{
  "dataset": "rendered made-up planets",
  "encoder_activation": "relu6",
  "encoder_depths": [3, 6, 6],
  "encoder_kernel_size": 3,
  "decoder_activation": "gelu",
  "decoder_block": "plain",
  "lr_schedule": "cosine_restarts"
}
Rows from block 12 of the encoder of a small image FSQ autoencoder, named by matrix and row number. Rows with one number belong to one channel. Each number is 200 + 20 x the weight over its row's rms, rounded and kept within 0 to 999. All counts start at 0.
After each channel's rows are labels from the 100 images, of 14976, where the channel reaches its highest value: "top examples" is what is common among them. Only what is clearly more common there than usual is listed. The data: rendered made-up planets.
# convs0: expand pointwise conv (encoder.blocks.12.convs.0.weight, 256x64x1x1), inputs 0-63
# convs1: depthwise 3x3 conv (encoder.blocks.12.convs.1.weight, 256x1x3x3), a 3x3 kernel
# convs2: project pointwise conv (encoder.blocks.12.convs.2.weight, 64x256x1x1, transposed), outputs 0-63

convs0.196,219,200,204,211,187,181,207,219,200,188,204,184,188,231,215,212,211,193,201,220,217,213,230,178,234,213,140,209,210,206,213,174,233,190,196,187,210,184,222,174,186,219,193,232,190,178,232,177,161,189,199,179,171,193,165,207,213,228,184,212,195,236,202,184
convs1.196,171,186,193,226,181,172,186,219,192
convs2.196,192,193,175,195,235,165,227,175,195,193,210,168,211,171,160,189,248,184,208,181,220,240,203,211,197,175,202,183,197,187,225,179,171,214,209,193,247,175,223,211,178,225,187,229,212,207,177,181,182,206,198,200,196,198,197,189,182,188,188,213,183,210,218,195
top examples: moons: three; glowing rim

convs0.180,206,236,216,208,192,187,195,191,178,198,266,198,206,200,242,207,242,204,215,198,180,186,224,164,168,213,184,231,197,202,208,188,200,187,213,189,198,235,210,180,214,224,216,179,229,200,209,189,165,194,165,190,187,175,196,213,186,214,194,211,217,225,204,200
convs1.180,209,253,211,199,215,198,195,197,182
convs2.180,210,187,211,220,221,241,224,221,260,212,191,191,196,183,219,200,184,188,217,229,236,219,193,197,201,204,184,182,200,193,212,203,208,208,159,194,200,206,205,159,213,222,180,215,219,204,221,195,212,166,218,193,183,235,195,195,181,185,185,198,167,165,190,172
top examples: crescent; lava world

convs0.65,186,226,215,200,225,198,182,172,183,201,179,195,191,184,185,201,227,203,199,186,156,199,190,172,171,214,210,200,202,164,187,207,201,142,200,201,221,194,197,211,186,201,200,157,226,215,220,182,180,204,202,214,201,224,207,220,215,197,203,212,187,131,203,216
convs1.65,246,223,225,187,195,204,192,196,202
convs2.65,212,221,208,146,193,209,210,174,220,193,185,216,204,174,181,209,214,214,190,185,180,207,198,193,163,161,211,173,189,176,200,190,181,187,217,187,219,172,202,251,183,222,186,228,207,232,224,214,173,185,195,195,217,196,214,207,187,178,176,206,196,245,201,196
top examples: full; desert world

convs0.213,194,173,183,210,175,188,191,197,160,173,183,170,184,231,174,219,178,183,182,237,220,208,183,193,215,197,203,199,204,235,189,207,214,158,182,212,183,180,209,207,177,191,192,254,155,199,234,191,189,189,214,209,235,192,191,212,217,207,195,209,192,190,197,188
convs1.213,209,200,193,234,227,235,200,181,198
convs2.213,208,205,221,229,190,199,206,231,184,193,213,211,221,228,245,206,201,228,215,227,200,179,164,209,199,232,219,240,208,206,212,201,192,194,195,230,193,236,205,184,202,188,223,178,219,176,175,225,251,211,174,196,197,186,203,205,202,232,226,189,227,185,201,209
top examples: glowing rim

convs0.105,180,168,190,219,215,185,211,182,186,190,213,197,178,209,194,237,174,205,170,202,197,205,208,161,185,230,180,188,213,252,188,174,172,191,203,197,195,211,214,207,185,203,187,190,198,213,189,177,181,169,192,186,211,208,158,184,202,184,193,262,229,178,195,202
convs1.105,197,213,205,204,257,202,191,205,203
convs2.105,159,180,222,219,217,201,189,204,187,202,220,223,213,178,174,204,193,211,180,218,181,201,205,174,171,227,182,173,230,188,186,210,228,194,167,201,176,210,197,190,229,164,202,184,208,182,176,179,204,212,218,183,240,228,161,176,216,224,211,197,197,183,173,214
top examples: rings

convs0.195,170,224,197,202,201,185,216,186,190,190,166,196,174,149,173,218,192,224,163,183,177,169,189,207,198,209,221,210,227,211,219,190,199,171,191,213,234,182,212,224,182,191,203,202,203,195,211,201,199,201,169,188,192,257,199,199,201,224,232,219,222,198,217,229
convs1.195,169,199,203,192,163,166,206,196,195
convs2.195,176,221,207,209,209,249,186,223,219,212,185,213,158,183,169,195,182,231,169,186,202,172,196,180,206,231,219,204,202,187,184,219,215,205,162,205,223,190,190,181,210,180,204,202,183,208,196,177,191,216,231,192,223,257,203,205,184,205,223,185,199,203,166,203
top examples: rings

convs0.64,208,218,208,218,222,201,202,189,215,197,213,168,188,184,205,203,164,205,194,223,198,196,168,208,233,189,154,190,212,225,200,198,250,191,174,212,202,195,201,152,198,213,203,202,244,203,193,190,205,213,215,200,198,244,188,212,154,187,161,205,184,215,200,182
convs1.64,152,208,192,202,218,188,179,204,215
convs2.64,206,177,196,208,203,198,196,193,234,200,182,183,183,183,189,173,183,191,196,190,250,180,234,216,244,197,163,191,202,201,221,206,220,196,194,203,242,169,199,163,196,218,208,226,211,207,230,168,192,216,228,212,180,199,196,190,194,184,186,210,163,166,182,189
top examples: polar caps; gibbous

convs0.3,214,178,205,188,233,203,208,188,213,200,127,209,151,168,188,207,185,203,149,205,206,221,206,191,213,190,206,200,215,222,204,200,191,241,178,186,215,203,197,211,189,184,203,188,214,204,183,204,222,206,197,195,215,210,216,189,180,196,217,206,199,140,216,196
convs1.3,227,210,229,215,196,219,221,218,224
convs2.3,208,225,193,184,159,222,170,180,207,230,175,189,192,233,207,180,190,227,192,196,191,193,184,217,194,205,228,205,167,197,173,231,179,177,189,231,188,209,165,201,220,171,230,186,181,228,210,213,214,225,216,227,204,218,208,192,208,174,210,191,234,204,172,213
top examples: moons: three

convs0.10,193,162,199,199,247,203,207,185,183,200,214,229,180,183,206,206,161,199,181,222,231,197,136,189,189,189,190,202,196,195,204,206,219,150,213,196,166,158,202,201,199,214,199,212,207,205,195,190,189,203,208,193,222,187,193,204,253,195,190,184,189,180,190,183
convs1.10,197,191,203,212,161,240,202,201,213
convs2.10,227,185,220,221,198,208,192,226,232,202,208,165,211,187,236,202,153,194,218,206,238,205,171,222,207,190,194,229,187,229,206,201,212,167,197,217,189,235,190,169,192,206,205,209,235,196,186,222,229,201,182,210,163,210,220,232,206,203,206,215,209,192,230,209
top examples: ocean world; cracked ice world

convs0.140,186,201,234,221,221,200,193,189,171,211,159,196,211,227,171,193,190,198,181,212,176,164,193,213,200,242,207,214,210,154,202,206,212,209,224,204,198,167,194,208,195,199,209,167,188,192,216,181,207,191,205,202,230,179,189,204,242,210,207,198,202,137,188,212
convs1.140,177,199,197,242,198,211,228,181,198
convs2.140,190,239,181,194,211,213,179,195,219,213,194,191,203,187,196,171,140,220,186,179,246,159,201,233,197,210,186,210,212,217,219,203,219,192,183,210,226,192,189,193,219,199,220,187,240,209,223,196,191,252,204,219,186,184,206,199,180,197,208,192,188,194,182,229
top examples: full; banded gas giant

convs0.7,237,184,201,205,227,201,215,211,238,197,145,157,174,173,208,202,192,220,183,232,236,219,183,197,227,180,186,195,202,231,205,198,195,197,195,221,192,213,203,189,189,212,198,221,233,205,189,209,208,187,204,198,194,259,197,194,209,191,177,192,190,195,205,162
convs1.7,200,221,225,222,191,225,230,198,222
convs2.7,208,240,190,178,176,219,184,197,219,197,189,192,216,213,187,188,169,207,206,187,201,204,167,218,212,181,228,217,182,235,197,203,175,176,181,220,212,193,188,189,197,209,216,208,212,218,234,234,211,221,193,218,183,232,223,229,136,185,200,237,201,201,206,204
top examples: polar caps; gibbous; kind: cracked ice world

convs0.151,209,214,229,210,211,203,200,207,158,192,271,212,234,230,235,196,226,180,227,207,207,203,205,186,187,199,179,245,201,187,214,193,201,200,229,179,176,218,216,184,196,227,197,196,171,166,203,202,186,183,178,194,218,195,200,225,214,222,188,200,209,215,192,189
convs1.151,219,205,218,208,223,201,212,219,242
convs2.151,211,179,207,219,212,250,227,238,239,216,180,206,169,182,205,200,167,197,182,228,182,192,195,181,213,208,184,199,199,211,179,205,243,191,170,199,179,197,207,175,219,188,187,181,219,186,190,178,225,189,233,198,197,206,186,209,195,197,190,179,180,170,171,164
top examples: crescent; ocean world

convs0.152,192,234,219,210,191,194,188,201,203,194,220,194,205,229,200,206,227,182,194,196,160,172,194,227,215,200,161,192,214,231,202,192,253,184,201,208,247,206,199,171,207,204,206,178,236,194,217,190,204,206,199,199,186,174,205,219,139,198,184,215,182,219,214,207
convs1.152,194,208,191,230,213,247,198,209,206
convs2.152,204,174,181,177,192,215,195,190,231,211,201,183,204,158,193,199,187,192,213,185,231,226,234,191,193,157,171,183,192,221,199,187,193,220,178,195,190,212,186,207,179,215,193,218,209,230,182,207,141,191,201,210,198,219,220,207,223,177,169,212,185,251,206,205
top examples: polar caps; rings; lava world

convs0.89,169,191,169,210,225,217,186,225,207,224,178,222,170,193,204,189,129,194,157,193,202,181,200,219,216,224,189,224,203,223,186,218,228,186,180,200,185,188,182,188,204,172,223,200,185,200,168,181,220,205,207,210,200,170,205,205,219,196,220,192,193,176,201,225
convs1.89,214,190,246,184,200,211,205,206,173
convs2.89,222,215,248,198,154,230,200,216,231,210,175,174,204,217,251,192,179,220,213,211,222,185,168,197,194,189,204,215,186,212,188,199,191,200,211,228,159,229,181,190,189,205,212,225,199,209,182,236,193,209,182,212,193,203,218,206,175,187,188,167,203,187,210,218
top examples: polar caps; kind: banded gas giant

convs0.181,212,187,211,162,220,205,189,191,177,204,217,240,195,217,218,199,194,205,197,197,235,237,210,179,173,202,244,220,172,197,193,204,151,218,208,199,192,203,194,243,200,191,200,207,169,219,187,195,181,200,206,207,226,177,216,189,220,194,245,208,228,174,186,204
convs1.181,175,204,202,175,169,167,206,186,196
convs2.181,207,231,210,179,203,205,181,192,195,217,208,194,234,200,212,176,202,215,200,180,264,212,177,212,178,195,217,224,191,229,212,201,148,214,205,213,232,219,180,220,181,205,221,215,173,223,219,219,205,197,181,217,192,205,226,227,224,191,201,214,233,196,213,229
top examples: moons: three

convs0.9,202,240,255,193,238,208,203,204,206,202,224,222,208,197,215,185,205,219,166,202,158,167,206,200,186,188,215,197,185,188,196,209,195,119,247,208,192,210,199,211,198,198,204,211,203,197,188,188,202,198,213,216,193,198,205,219,206,197,201,192,177,230,190,199
convs1.9,178,213,188,203,189,201,205,251,202
convs2.9,208,204,205,190,210,199,197,231,209,212,167,182,172,210,210,177,177,176,192,178,197,159,204,216,225,193,180,252,198,208,204,193,226,184,241,202,211,192,197,194,168,209,207,163,223,200,236,194,172,206,188,211,166,154,204,222,225,205,195,180,188,181,207,197
top examples: ocean world; full

convs0.102,210,165,206,212,139,199,218,182,208,185,134,150,172,175,181,216,199,191,198,198,193,196,173,216,216,178,211,194,205,226,207,196,179,208,186,213,232,237,214,211,186,192,181,195,188,204,211,212,194,198,181,196,189,168,208,199,204,203,209,213,195,174,220,196
convs1.102,180,195,202,223,199,233,236,184,201
convs2.102,210,249,210,195,190,213,183,171,212,215,218,201,226,235,218,176,149,227,199,214,198,226,192,217,170,198,216,184,190,195,210,224,161,192,193,223,199,208,183,186,234,207,232,200,200,221,219,215,231,228,205,209,209,227,195,172,205,185,196,192,239,204,190,196
top examples: rings; moons: zero

convs0.186,193,210,210,192,216,175,214,201,152,178,190,217,199,226,199,229,193,197,182,193,185,241,210,189,192,208,219,215,206,195,214,183,185,191,220,151,189,201,225,243,163,212,190,198,214,190,203,211,204,157,150,183,195,202,190,200,213,222,212,218,218,183,238,198
convs1.186,199,217,205,200,145,207,205,214,199
convs2.186,202,163,180,220,185,209,173,221,211,235,192,212,200,221,235,208,201,172,196,203,189,225,208,205,205,224,153,210,185,214,171,209,240,190,180,202,171,231,179,169,216,170,217,191,197,189,172,176,211,186,194,208,171,211,211,209,227,200,205,205,197,212,219,239
top examples: crescent

convs0.42,217,154,154,189,210,186,226,212,203,178,184,209,198,227,193,219,210,182,218,200,224,235,206,163,209,184,188,176,189,198,196,172,196,197,183,152,191,197,219,209,183,202,153,197,134,198,207,209,193,183,202,186,184,182,205,190,215,202,202,194,202,211,206,192
convs1.42,185,224,197,213,177,233,229,205,208
convs2.42,186,179,187,210,167,228,182,179,193,210,207,213,203,231,218,204,187,203,198,219,194,189,210,205,178,211,201,193,184,223,188,219,179,172,152,219,154,210,180,193,223,187,219,206,201,208,197,192,228,205,210,189,191,222,178,177,232,199,208,227,258,171,165,206
top examples: crescent; ocean world

convs0.20,197,233,187,181,163,202,185,197,203,206,197,201,238,183,205,189,143,200,239,146,222,198,194,208,219,212,248,192,198,167,182,203,181,238,183,227,217,202,191,210,208,208,197,193,196,212,193,214,200,212,192,210,198,228,217,184,163,196,207,194,183,179,202,214
convs1.20,209,164,195,174,192,174,187,191,177
convs2.20,202,183,212,219,209,238,193,225,240,207,195,206,191,168,210,208,154,203,196,215,211,231,185,190,222,219,200,198,197,245,194,214,229,182,170,185,182,198,201,171,200,187,203,192,259,190,202,192,229,182,225,199,204,232,194,218,180,207,222,205,192,181,208,176
top examples: crescent